python train.py --dataset="rendered dice on a table" --train_examples=72500 --horizontal_flip=true --arch="uvit" --num_classes=3 --logit_normal_time=false --mlp_ratio=6 --inner_norm=false --moe_every=2 --patch_size=[8, 8] --beta1=0.9 --ema_decay=0.995 --max_steps=7900 --batch_size=64 --warmup_steps=390
Rows from block 3 of a small class-conditioned image flow-matching model, named by matrix and row number. Rows with one number within an expert belong to one neuron, the router's apart. Each number is 200 + 30 x the weight over its row's rms, rounded and kept within 0 to 999. All counts start at 0. After the name is the row's rms in percent of the matrix's.
Before each expert's rows are labels from the 100 images, of 14976 (inputs lightly noised), where the router gives the expert most weight on average: "top examples" is what is common among them; "colour at peak" is the nearest of a few named colours to the mean colour under the peak. Only what is clearly more common there than usual is listed. The data: rendered dice on a table.
# router: slot weights (model.blocks.3.mlp.router.weight, 8x256), inputs 0-127
# up: expert up (model.blocks.3.mlp.up, 4x128x256), inputs 0-127
# down: expert down (model.blocks.3.mlp.down, 4x256x128, transposed), outputs 0-127

# expert 0
top examples: blue die
colour at peak: green
router.0,093,259,162,229,193,199,220,181,209,196,167,245,263,112,132,171,170,242,177,241,195,182,185,182,243,218,172,197,157,224,213,186,217,208,169,267,192,223,195,224,223,194,195,243,223,204,273,212,205,185,253,216,193,251,219,187,162,153,214,206,183,187,126,240,161,198,201,188,216,234,225,182,154,197,149,174,129,203,185,204,180,212,243,191,190,202,251,215,303,234,183,199,223,229,186,190,195,238,242,176,214,197,148,204,249,205,172,183,178,191,272,193,198,192,183,234,186,206,222,209,215,250,238,201,228,225,200,182,211
router.1,087,273,174,219,224,195,208,135,187,179,167,230,279,141,184,148,189,237,208,223,187,133,229,210,257,222,152,197,149,173,197,205,223,197,146,264,176,179,193,228,226,157,216,221,195,213,270,199,184,149,205,235,185,228,226,173,155,208,209,172,194,183,129,232,179,231,193,191,195,219,212,217,163,199,179,210,131,223,214,211,212,244,230,181,198,184,225,217,282,206,199,233,227,217,211,162,224,225,182,197,187,221,181,156,204,194,178,197,212,185,275,220,157,227,154,223,183,152,206,175,188,242,177,165,207,213,227,183,193
up.0,089,223,227,192,177,189,226,228,210,219,158,164,213,218,193,208,219,182,234,165,211,179,227,205,190,217,219,204,179,183,166,185,166,186,185,225,212,217,163,196,198,172,213,200,206,213,223,168,215,229,188,268,174,186,209,219,227,193,152,233,174,198,181,170,217,213,211,239,213,206,204,210,223,184,223,189,215,232,203,181,215,153,182,172,170,164,273,196,204,206,171,211,252,189,172,203,267,207,215,261,173,186,218,218,211,171,219,194,203,221,239,176,175,191,181,193,183,195,250,186,207,201,204,228,186,197,190,227,193
down.0,093,190,169,261,194,151,237,230,246,191,207,196,258,216,243,209,220,188,220,230,198,222,203,222,165,175,179,208,175,236,171,197,200,169,215,213,174,167,201,162,222,206,156,172,201,190,202,194,179,176,156,180,245,194,147,189,191,190,217,212,143,186,222,256,227,219,170,246,183,228,178,225,134,239,215,193,161,184,203,247,179,201,203,236,162,257,198,230,176,227,200,185,219,204,214,215,196,175,206,195,163,186,197,227,153,244,172,212,173,194,201,239,219,169,173,194,164,198,238,209,219,143,161,202,163,160,186,129,154
up.1,116,202,216,232,274,234,209,220,201,206,197,189,185,205,180,176,171,239,223,202,219,214,227,222,215,208,203,206,76,244,211,189,227,223,200,198,197,209,193,184,191,196,223,206,227,245,192,239,233,222,156,237,216,195,201,207,212,141,125,230,219,190,220,231,177,224,174,175,172,208,220,175,162,174,194,199,205,234,165,229,158,201,202,211,234,171,368,175,205,169,164,204,141,220,237,235,174,199,197,235,256,216,232,208,194,167,189,153,239,267,203,200,205,217,217,224,219,169,186,180,173,215,202,233,194,204,184,185,160
down.1,115,163,191,180,178,181,224,209,222,213,214,155,246,272,212,226,207,193,214,207,228,178,208,218,178,210,190,233,215,206,181,183,143,218,188,189,195,206,213,181,189,211,233,225,225,200,237,177,164,199,204,223,233,193,151,189,192,264,216,183,160,288,257,230,214,176,195,233,248,146,216,219,219,247,165,184,229,170,205,224,195,215,160,177,164,150,168,203,203,197,184,228,176,173,135,203,215,195,174,232,165,182,203,184,163,222,178,204,214,225,183,219,151,174,229,203,243,225,208,171,194,173,144,204,184,184,202,229,186
up.2,118,207,207,176,177,202,206,183,211,215,174,191,237,220,191,197,208,200,228,185,197,255,191,157,175,218,169,197,137,242,182,184,252,183,191,197,218,184,164,180,215,203,186,207,245,182,219,196,194,202,216,186,226,217,120,211,156,136,193,196,200,176,210,218,178,178,190,194,185,204,211,171,199,222,188,214,185,229,244,204,182,195,219,259,206,201,286,239,226,189,213,215,206,148,211,210,207,186,229,243,241,223,192,193,258,213,156,190,221,271,222,201,209,166,197,231,187,170,208,164,161,195,198,209,189,185,223,257,230
down.2,113,160,196,180,164,171,191,233,201,155,163,150,237,197,227,248,224,223,150,185,272,199,204,166,229,186,192,211,187,196,188,173,182,228,199,202,198,199,184,162,161,175,208,259,185,180,301,203,195,216,161,210,239,197,175,184,181,238,188,210,183,221,235,187,168,143,213,233,287,215,210,212,249,173,207,225,222,188,250,218,188,169,176,196,167,189,207,236,257,217,175,254,212,153,167,206,208,196,221,243,183,187,190,157,191,188,153,208,209,208,259,244,173,150,229,216,227,231,193,143,172,187,163,246,205,199,233,213,184
up.3,087,236,272,179,195,197,259,173,164,209,192,154,159,198,200,212,192,193,176,187,195,214,205,198,205,129,195,164,133,206,218,170,211,158,229,191,211,241,329,177,192,173,192,193,200,191,160,239,177,220,173,220,217,206,214,181,188,220,208,239,194,211,201,229,230,202,241,234,155,196,189,192,198,254,189,162,276,126,223,261,230,143,190,206,234,245,230,228,163,173,184,187,197,201,195,180,186,222,199,196,237,186,193,200,205,180,203,197,180,199,163,234,198,213,220,249,182,180,144,227,225,211,254,158,196,204,174,198,202
down.3,093,221,225,226,193,203,240,239,246,205,207,191,248,218,196,189,174,156,198,181,137,175,209,268,205,190,196,218,180,207,208,203,176,177,196,187,174,211,217,179,223,137,235,208,191,179,157,222,181,216,200,202,167,216,229,222,200,160,221,210,156,228,218,219,170,156,198,201,221,182,270,160,172,174,177,187,134,191,181,198,219,212,188,182,156,200,176,185,126,169,169,184,200,189,222,227,148,206,168,164,213,231,174,239,193,192,191,236,215,183,149,199,225,171,221,181,256,178,202,168,197,205,184,216,166,252,197,211,183
up.4,092,186,188,176,166,174,257,187,218,195,126,191,210,212,186,214,192,189,227,193,166,247,182,124,185,167,153,161,147,208,186,195,265,130,212,185,201,203,220,179,194,166,207,174,210,175,165,202,178,202,194,187,215,192,171,167,235,127,213,183,239,147,246,151,223,167,221,222,176,235,177,166,202,250,193,240,164,162,214,235,180,182,216,266,182,274,238,225,199,202,191,201,228,208,185,179,228,216,209,195,198,209,184,183,202,184,167,217,159,200,165,195,180,193,162,246,245,168,182,181,231,170,237,209,287,188,194,216,188
down.4,100,180,177,194,207,126,148,249,262,190,144,152,193,203,207,238,189,154,205,188,174,155,171,209,237,177,236,239,180,235,185,216,186,147,183,173,190,209,217,160,216,177,192,178,200,192,229,217,214,217,143,191,222,211,154,253,207,156,184,232,161,167,227,184,232,155,260,214,198,206,184,145,208,186,241,249,201,250,193,227,220,197,197,209,167,226,238,242,212,197,224,216,230,193,226,234,156,208,189,171,190,182,156,238,185,197,192,241,213,203,250,201,193,135,197,189,215,209,247,202,171,156,184,201,215,145,212,221,192
up.5,111,160,301,146,178,202,189,162,186,207,236,151,179,213,210,184,234,178,207,200,190,239,196,207,189,151,216,215,227,194,220,238,200,226,220,194,182,169,297,252,194,197,182,201,213,193,199,160,166,265,220,223,225,186,194,156,251,238,240,155,183,199,218,234,218,202,208,226,242,204,194,231,212,181,190,208,233,167,236,219,224,192,181,166,178,177,166,184,194,188,166,193,232,147,125,201,177,194,166,246,176,162,215,197,202,215,218,158,207,187,166,192,178,157,200,193,214,223,176,193,278,184,187,218,182,217,169,233,237
down.5,118,233,192,231,167,213,228,190,241,212,201,193,217,179,176,209,178,199,174,197,118,159,223,230,160,191,205,218,217,161,219,202,181,198,163,164,202,238,198,239,199,148,213,184,187,239,173,220,190,179,189,208,134,210,211,188,192,198,207,200,223,228,236,197,228,158,227,192,208,232,219,152,237,167,158,212,211,196,222,257,278,216,194,170,183,202,212,237,124,160,210,219,192,213,208,185,152,199,202,219,278,236,169,255,178,201,201,217,194,177,221,190,237,201,193,238,237,196,182,200,182,213,240,185,163,255,251,220,246
up.6,095,172,178,192,172,178,248,199,217,220,161,188,225,206,163,223,180,179,243,171,201,240,222,150,225,188,127,163,182,208,158,206,225,129,231,204,209,198,217,178,216,125,222,207,240,169,149,208,167,180,174,176,223,196,163,222,201,113,210,236,232,141,241,166,222,187,224,184,192,217,197,199,223,246,165,200,188,220,224,213,167,193,194,269,215,264,225,233,184,226,224,200,176,218,227,216,205,176,212,207,196,222,181,198,215,197,147,209,175,201,186,205,199,240,155,237,234,222,186,191,240,155,217,199,277,178,185,205,209
down.6,100,187,161,222,181,146,186,259,217,202,147,193,190,165,202,223,224,174,195,180,189,211,199,191,222,192,199,214,177,208,170,207,216,131,196,186,182,210,212,146,182,142,211,174,180,189,228,249,197,224,147,195,201,215,141,244,191,133,180,246,195,184,246,188,226,194,219,213,216,208,194,147,220,201,244,235,193,247,193,241,187,200,197,210,185,235,220,242,206,178,189,208,218,167,199,265,174,161,186,191,189,193,137,204,187,193,176,192,225,217,229,212,205,128,192,218,217,201,244,202,190,190,206,214,222,152,244,215,219

# expert 3
top examples: dice: three; white die; yellow die
colour at peak: yellow; white
router.6,094,169,176,195,202,214,208,146,252,185,161,205,182,240,170,234,224,186,204,176,178,239,205,222,212,202,194,229,65,244,131,203,225,159,191,188,189,248,275,192,182,174,245,184,226,208,186,164,177,203,209,222,173,177,158,219,215,163,172,260,190,170,201,248,245,150,201,178,197,175,177,133,181,225,193,221,170,193,187,184,202,162,161,213,218,208,306,216,212,201,203,194,202,180,162,259,185,161,145,176,247,225,205,162,240,181,231,208,208,262,212,193,241,220,172,199,212,228,190,223,243,156,196,194,205,169,210,218,204
router.7,094,233,171,189,158,176,234,191,221,203,211,225,173,197,184,227,188,163,192,197,198,199,160,188,193,132,248,191,172,270,174,189,214,141,217,153,156,240,283,215,227,198,223,166,257,149,208,171,209,172,225,143,172,195,189,238,193,175,248,222,184,152,180,222,242,182,193,223,191,150,160,155,203,201,192,180,211,168,195,197,184,160,211,248,176,293,165,261,211,247,231,244,239,212,180,217,175,198,170,181,208,218,186,164,199,212,222,277,168,199,194,195,213,210,160,223,185,194,213,228,232,194,221,160,205,156,214,246,229
up.0,095,202,168,183,172,165,205,177,198,176,168,209,262,181,243,193,218,211,209,195,229,198,196,193,174,268,201,197,219,178,171,176,225,189,158,224,181,212,112,174,282,161,170,216,181,137,209,202,215,222,244,184,196,272,170,163,187,139,215,187,175,202,152,201,145,141,197,228,192,268,216,173,197,177,139,173,205,239,260,249,188,201,221,209,179,194,175,178,202,184,164,206,195,204,221,182,218,235,191,235,160,234,165,206,218,245,176,187,202,171,201,179,169,217,224,258,223,202,153,183,179,222,220,222,210,156,203,202,267
down.0,091,190,199,179,180,175,171,187,186,182,181,190,185,151,213,173,230,261,160,182,244,202,190,188,174,202,164,143,188,221,182,194,265,187,197,235,226,175,179,179,238,208,188,219,190,200,215,203,171,181,204,170,191,238,112,134,256,162,193,190,243,214,184,190,184,231,229,234,218,250,192,269,246,180,246,238,213,225,284,214,188,190,228,221,208,218,250,220,208,176,182,218,204,185,214,206,191,199,205,258,261,200,205,148,232,222,192,175,223,238,221,169,186,208,206,159,234,153,222,199,184,186,172,175,197,215,208,176,209
up.1,073,180,204,179,195,124,201,194,201,187,170,201,237,188,224,232,253,217,213,241,214,181,212,188,241,197,178,186,178,204,149,193,232,151,179,238,211,248,164,186,210,167,208,192,137,194,159,248,166,231,218,195,204,228,153,180,142,150,221,184,166,146,203,176,156,171,206,178,221,255,236,145,161,177,187,173,157,219,245,197,184,214,221,174,201,245,203,203,220,216,178,204,161,218,190,223,228,218,197,219,192,231,170,202,223,183,173,228,189,205,231,223,212,210,218,250,204,230,204,199,187,208,221,249,228,196,185,235,236
down.1,088,207,178,183,196,180,200,191,238,206,176,206,176,170,195,209,206,170,172,164,204,190,176,186,207,170,184,187,145,250,185,233,262,170,188,202,204,184,207,162,212,173,203,166,240,194,236,192,180,181,221,168,187,218,128,200,251,161,183,202,189,136,177,223,200,226,229,195,178,221,183,191,183,207,224,242,211,287,215,251,220,176,176,231,219,219,209,217,237,157,210,202,208,219,243,239,172,195,198,267,238,239,158,153,235,158,168,179,202,226,228,186,236,249,176,188,242,193,190,209,180,204,230,179,198,181,196,202,222
up.2,110,152,259,197,157,193,199,215,211,211,226,219,184,181,175,246,184,227,233,215,214,181,234,213,228,175,208,177,247,220,278,160,203,167,224,200,188,168,197,229,202,269,176,191,184,195,248,189,241,199,181,183,208,219,206,179,206,191,225,176,159,177,163,196,194,229,218,203,203,263,165,214,116,124,238,259,201,216,258,167,240,219,212,189,203,242,158,204,217,219,224,220,214,197,188,209,162,220,214,174,193,230,206,168,191,202,187,213,165,189,207,249,176,152,188,210,187,232,130,190,164,235,242,188,179,210,193,209,220
down.2,109,228,243,179,247,183,157,186,180,211,176,194,246,122,164,137,138,227,144,233,156,169,267,155,195,198,211,236,237,189,282,157,197,209,178,177,239,209,187,230,218,188,173,134,170,258,267,264,233,172,226,215,142,203,243,210,140,206,171,224,202,202,179,193,147,221,216,198,222,235,200,183,251,196,162,224,200,242,201,184,227,179,227,153,225,143,186,210,207,239,187,199,261,209,200,202,194,237,239,190,182,231,152,216,194,225,190,206,169,181,250,224,264,148,181,225,214,189,218,178,190,230,242,198,207,254,189,195,243
up.3,096,226,219,198,214,178,184,183,179,254,165,202,221,177,207,228,226,180,239,187,184,196,204,211,200,168,183,225,261,259,228,206,211,194,180,190,204,186,204,230,252,206,198,151,195,188,185,267,218,225,204,162,204,273,212,169,199,207,238,189,182,142,207,142,146,176,151,230,212,199,167,232,205,198,171,178,172,217,235,220,179,237,158,220,218,265,153,181,178,223,182,201,192,238,223,210,201,215,219,186,189,222,148,261,171,233,168,192,172,184,203,216,180,194,207,195,171,185,208,152,205,203,185,218,230,242,217,209,153
down.3,112,173,210,180,196,209,223,168,179,200,242,199,203,213,221,207,177,251,199,217,187,211,210,148,204,269,211,181,167,179,175,205,248,213,177,189,253,193,176,192,165,205,179,191,177,233,237,227,213,195,217,245,175,117,172,179,219,168,122,194,248,205,214,260,193,169,219,134,194,212,191,200,205,199,205,245,228,191,223,179,259,189,237,219,212,152,265,183,210,207,187,212,220,204,220,177,217,169,219,232,202,209,265,199,236,178,144,186,210,212,220,183,252,215,208,180,211,241,169,169,208,197,237,198,151,178,188,153,207
up.4,091,221,208,177,206,171,207,194,196,205,174,214,225,188,240,199,202,145,202,196,231,228,179,203,199,156,206,185,249,280,190,206,240,175,204,219,210,198,228,228,269,186,234,191,234,144,198,269,222,240,196,175,222,244,170,201,184,172,258,193,182,192,194,140,176,164,119,199,281,198,195,201,189,206,234,200,208,245,211,222,160,208,224,263,210,279,187,216,207,215,183,180,225,215,198,178,242,184,209,230,156,182,166,181,178,222,145,203,157,199,197,187,174,229,198,168,167,158,207,203,224,199,167,205,243,196,215,213,189
down.4,103,183,172,179,153,186,218,181,200,228,240,212,202,236,178,231,184,203,242,192,149,193,206,183,223,248,214,234,154,190,171,167,259,188,184,176,242,204,177,212,175,188,160,166,203,226,234,225,190,201,224,232,162,154,194,192,231,172,116,212,213,153,211,252,145,178,209,134,197,207,190,182,175,225,199,288,236,186,250,162,274,174,195,213,223,177,258,205,219,232,152,215,199,184,206,197,181,197,220,211,233,221,272,208,235,158,172,202,208,185,212,225,247,204,195,199,209,225,168,176,161,212,229,180,160,188,196,174,231
up.5,126,200,246,181,198,169,183,220,206,179,210,180,210,209,208,221,215,190,258,208,240,187,185,200,176,206,207,206,177,175,222,224,203,189,174,254,201,195,220,201,207,192,163,270,170,179,117,240,202,271,184,245,209,242,201,192,234,176,177,226,171,212,223,198,163,216,192,229,220,257,204,191,185,166,218,175,223,233,226,234,161,161,180,182,180,177,249,165,178,172,127,174,172,177,215,171,171,193,215,242,154,209,194,180,181,161,181,186,200,189,170,250,159,163,207,245,189,217,156,177,106,184,215,264,247,178,190,201,222
down.5,110,226,196,221,191,182,185,255,207,208,266,194,177,159,188,204,216,190,205,189,194,195,239,178,188,181,217,219,267,162,229,199,220,186,213,204,178,234,200,212,206,154,162,196,248,196,161,244,190,216,170,173,142,222,214,171,176,193,254,237,230,209,220,183,236,175,243,204,203,216,164,160,265,234,113,234,194,182,221,263,222,223,184,202,223,191,119,219,167,194,192,197,237,211,165,231,176,207,218,191,186,269,181,271,171,163,182,198,182,164,193,209,199,187,188,191,248,177,232,223,201,221,203,186,138,279,226,225,249
up.6,088,215,173,199,234,228,224,235,182,219,202,204,260,236,219,223,187,167,198,199,255,122,256,193,201,191,191,190,170,202,219,180,128,246,145,203,233,225,215,192,244,213,173,215,192,219,202,228,174,204,259,244,210,165,238,181,156,221,151,151,224,205,191,175,163,155,185,258,245,203,225,248,179,172,150,142,206,210,197,154,181,248,216,194,175,154,233,203,195,261,193,225,152,261,227,195,229,245,243,208,171,204,241,207,165,244,182,213,167,188,230,223,217,159,211,201,190,179,195,179,160,242,147,265,158,257,263,172,185
down.6,072,244,207,174,240,177,210,160,155,198,129,207,194,153,191,199,190,210,197,153,206,173,197,232,211,225,227,163,181,219,200,238,202,183,190,229,157,233,206,211,217,202,192,220,175,174,232,172,215,202,215,195,230,178,196,186,216,233,214,170,225,202,173,232,203,199,161,197,175,194,250,228,218,222,223,97,166,214,146,187,156,205,174,245,241,208,185,132,202,200,170,208,205,228,220,211,162,214,153,195,247,224,208,242,182,202,193,193,198,190,214,176,167,152,164,218,210,188,182,182,188,133,178,167,240,269,219,179,207

# expert 1
top examples: dice: one; total: 1; total: 2
colour at peak: pink
router.2,101,211,234,152,241,196,175,210,193,240,210,158,199,229,213,178,180,192,182,155,202,112,208,258,141,181,244,211,239,139,261,190,199,210,252,173,219,226,211,280,226,195,183,212,174,222,170,208,174,262,225,199,201,240,223,217,150,276,187,144,160,211,164,161,196,206,161,237,178,185,236,205,160,176,162,138,208,178,203,242,214,227,166,161,228,141,186,159,185,191,200,195,215,190,196,236,192,238,213,238,188,216,199,236,176,184,271,151,214,185,185,167,190,195,220,165,228,185,191,196,207,232,175,221,172,214,198,188,214
router.3,098,182,174,197,254,192,189,188,202,229,227,194,228,208,235,199,194,243,167,168,208,148,178,245,170,211,238,211,248,137,222,217,162,241,211,144,247,218,208,264,219,248,224,206,203,211,246,213,178,174,224,210,208,195,228,197,149,306,191,150,218,240,169,182,170,213,154,238,246,186,253,240,215,181,190,175,215,174,200,207,181,206,204,161,183,131,189,167,200,182,215,226,237,200,195,224,214,220,220,227,202,144,198,218,189,213,257,168,214,174,213,215,223,192,203,182,246,175,217,191,201,219,132,245,198,208,193,168,186
up.0,103,226,177,195,190,183,198,176,198,157,168,215,164,187,160,229,185,194,224,173,178,218,222,190,207,206,151,170,164,255,143,215,229,167,181,203,198,207,195,155,200,147,234,180,214,192,183,214,214,190,184,181,228,172,193,206,237,136,203,252,219,164,223,174,217,162,262,176,189,208,202,151,177,205,224,226,145,217,209,211,215,168,204,245,174,247,245,243,204,199,177,200,226,221,261,203,143,181,202,198,259,232,151,176,244,197,176,246,211,235,189,163,222,201,138,269,213,204,199,195,221,170,235,140,206,176,203,182,215
down.0,108,207,198,233,205,184,229,181,197,227,135,145,183,179,184,213,188,204,221,209,158,212,224,182,248,180,208,206,175,202,175,172,254,129,200,212,165,169,207,158,179,133,173,193,189,180,201,214,183,159,159,225,239,219,232,208,211,151,206,258,172,157,211,201,255,181,256,212,201,220,209,158,218,190,207,222,211,252,249,221,230,186,173,224,177,223,259,249,207,197,194,226,226,235,241,202,205,202,149,206,237,233,212,207,170,193,172,215,229,190,197,187,233,168,195,214,208,183,192,157,200,174,199,207,219,161,247,161,187
up.1,081,204,178,139,206,180,197,198,202,186,180,173,216,223,161,204,216,227,202,212,186,164,163,137,179,249,207,239,149,194,137,192,168,231,208,215,234,251,177,164,173,171,240,183,184,217,180,216,177,203,242,246,249,227,157,220,183,200,125,206,182,220,223,200,221,217,233,200,228,206,209,180,206,203,229,150,224,183,207,192,191,202,157,198,190,175,267,247,173,214,182,187,207,203,194,193,227,212,147,143,175,186,199,159,245,179,148,171,233,250,202,203,207,171,179,187,192,200,217,224,213,188,176,193,189,167,173,217,182
down.1,099,201,164,187,195,190,240,229,214,179,202,216,207,174,229,239,215,189,200,188,209,192,206,252,191,118,191,155,233,218,266,154,230,168,167,145,155,202,286,250,217,182,164,189,218,173,206,218,209,181,158,141,166,196,204,207,178,188,252,214,245,172,211,146,200,169,193,242,170,219,210,169,173,213,194,209,248,193,165,286,271,230,225,233,207,243,142,246,233,191,224,204,213,230,229,186,155,238,244,213,246,240,215,183,216,225,222,209,188,148,194,229,201,183,223,227,218,209,174,197,212,191,216,178,237,222,197,215,224
up.2,118,158,132,180,199,141,230,184,257,196,196,194,281,240,155,236,225,151,234,186,201,209,191,163,181,220,184,202,163,211,208,230,192,198,209,227,158,236,206,152,155,202,221,254,224,208,173,237,147,194,132,210,238,186,160,212,180,182,179,266,158,157,232,223,179,171,208,225,177,213,213,163,169,233,252,189,173,196,164,186,172,157,192,208,151,208,240,207,192,235,201,173,191,205,181,185,196,153,184,207,190,235,201,205,240,187,199,223,182,207,208,200,199,178,150,219,192,174,239,163,224,138,216,192,201,163,169,176,215
down.2,096,176,212,227,180,162,240,207,140,217,107,234,201,172,234,236,191,208,196,164,172,198,235,242,229,153,197,187,200,239,231,199,218,150,225,219,181,219,245,205,216,197,172,197,219,207,196,209,209,216,170,185,215,242,233,218,204,241,274,173,142,188,187,176,155,181,203,258,219,213,250,171,175,220,179,230,167,186,178,223,200,193,239,216,194,214,137,201,211,191,167,233,243,223,187,223,158,267,275,226,209,233,167,202,226,216,162,208,220,197,217,224,183,156,207,236,170,199,179,131,209,186,227,199,186,236,175,154,207
up.3,097,171,153,214,183,131,244,201,230,184,168,228,208,211,169,236,190,132,233,197,183,204,202,198,210,216,181,187,202,205,149,208,223,159,217,232,167,213,183,157,212,157,172,163,213,186,189,256,191,210,194,173,252,162,183,198,191,123,162,191,166,162,200,204,204,175,239,151,161,188,195,141,166,236,226,189,210,215,216,222,201,164,229,252,194,238,198,195,217,256,204,206,217,226,185,196,193,198,185,221,187,241,147,211,254,224,181,225,193,230,176,205,233,207,212,230,188,228,230,235,209,159,208,161,214,183,250,203,244
down.3,086,170,178,271,157,151,250,220,176,183,175,209,205,184,208,235,188,174,232,187,191,214,216,220,191,225,199,143,214,194,114,166,223,167,187,202,156,170,191,159,242,189,169,202,180,169,214,229,245,204,224,199,242,277,170,196,180,142,204,226,201,146,202,210,207,189,237,195,198,214,243,134,239,190,191,225,201,227,211,231,200,238,162,213,215,243,202,226,207,187,205,206,225,227,271,204,188,192,179,194,207,236,164,247,236,160,175,191,213,192,220,189,190,167,207,196,199,178,213,175,193,151,243,196,151,180,209,147,204
up.4,101,224,286,186,161,181,220,217,202,254,177,189,200,234,199,251,166,148,204,197,176,190,190,188,230,173,242,177,168,276,207,201,166,138,244,189,213,234,246,159,196,203,184,157,192,209,180,233,180,215,170,182,176,185,233,245,200,217,199,206,166,188,200,204,233,161,214,179,171,175,202,169,202,207,197,209,248,204,203,196,214,183,176,207,177,246,206,280,177,227,231,194,192,198,130,208,180,225,216,206,184,212,178,204,187,191,219,242,187,177,141,219,259,230,186,212,204,239,181,262,187,162,230,170,211,167,209,229,154
down.4,086,238,190,242,216,205,209,173,218,201,130,203,233,180,220,179,147,229,223,180,156,192,173,191,187,228,189,228,193,169,199,246,206,206,120,226,158,211,177,195,284,180,164,245,243,189,180,196,170,236,198,209,222,234,181,218,181,161,197,200,193,199,147,178,178,169,201,186,223,180,218,150,247,210,167,178,183,243,254,227,193,244,215,211,196,106,179,221,213,177,151,160,259,207,210,189,176,237,174,269,196,216,206,230,155,215,169,173,220,210,207,215,199,164,201,218,194,180,234,144,192,233,200,185,175,173,204,165,220
up.5,093,185,211,217,178,159,261,203,229,206,168,236,184,219,195,230,202,156,239,165,175,199,228,204,187,185,164,166,222,239,178,221,232,149,219,208,163,243,219,145,208,195,188,192,186,173,187,229,168,217,204,151,219,139,186,158,176,160,223,175,163,187,202,186,179,178,240,176,171,184,188,163,171,240,229,202,186,167,188,239,187,155,239,252,233,261,189,208,215,208,177,207,173,230,218,147,214,170,196,208,209,196,173,177,231,203,209,231,208,193,192,232,222,183,228,235,184,223,228,211,255,126,246,143,243,169,188,205,204
down.5,085,204,166,288,198,153,237,213,197,179,152,206,210,182,202,218,193,212,256,230,204,235,227,205,263,186,234,164,256,207,189,153,171,150,240,259,143,214,224,203,222,175,146,203,201,134,212,227,173,181,216,171,199,267,169,173,208,147,251,202,166,171,206,152,202,177,221,197,235,170,242,129,218,175,143,210,183,223,208,250,225,221,229,243,215,249,178,181,193,206,159,214,179,221,220,177,174,186,178,188,141,221,155,254,173,168,169,223,205,166,199,220,208,195,222,224,201,174,188,153,186,190,192,214,222,217,244,164,194
up.6,095,151,185,195,198,160,232,199,202,202,169,204,198,197,196,215,178,176,239,182,206,238,207,161,188,221,162,192,157,223,145,242,228,151,197,245,182,216,195,201,207,135,152,171,208,198,177,247,194,212,193,185,243,179,164,208,201,126,217,222,198,179,197,196,198,176,229,195,189,188,172,139,174,242,216,208,174,201,234,215,179,166,225,239,155,224,212,239,249,224,205,201,206,229,239,233,153,208,218,195,197,245,166,182,248,218,152,228,242,243,158,203,250,211,160,248,182,232,209,194,247,160,243,171,246,168,224,227,200
down.6,076,201,180,213,168,199,215,210,184,212,111,160,193,209,206,208,198,209,229,186,179,217,218,179,206,219,191,164,221,209,162,180,236,150,161,242,161,181,170,189,209,134,213,177,182,182,212,221,199,203,214,213,188,253,189,197,181,153,248,240,184,158,197,209,238,147,189,213,181,213,234,145,174,162,154,217,189,227,200,231,245,194,144,238,162,224,223,202,207,210,170,166,246,195,220,206,123,220,205,175,213,240,166,182,197,205,166,208,222,212,217,179,206,170,206,212,216,213,210,150,193,195,179,179,167,176,219,155,215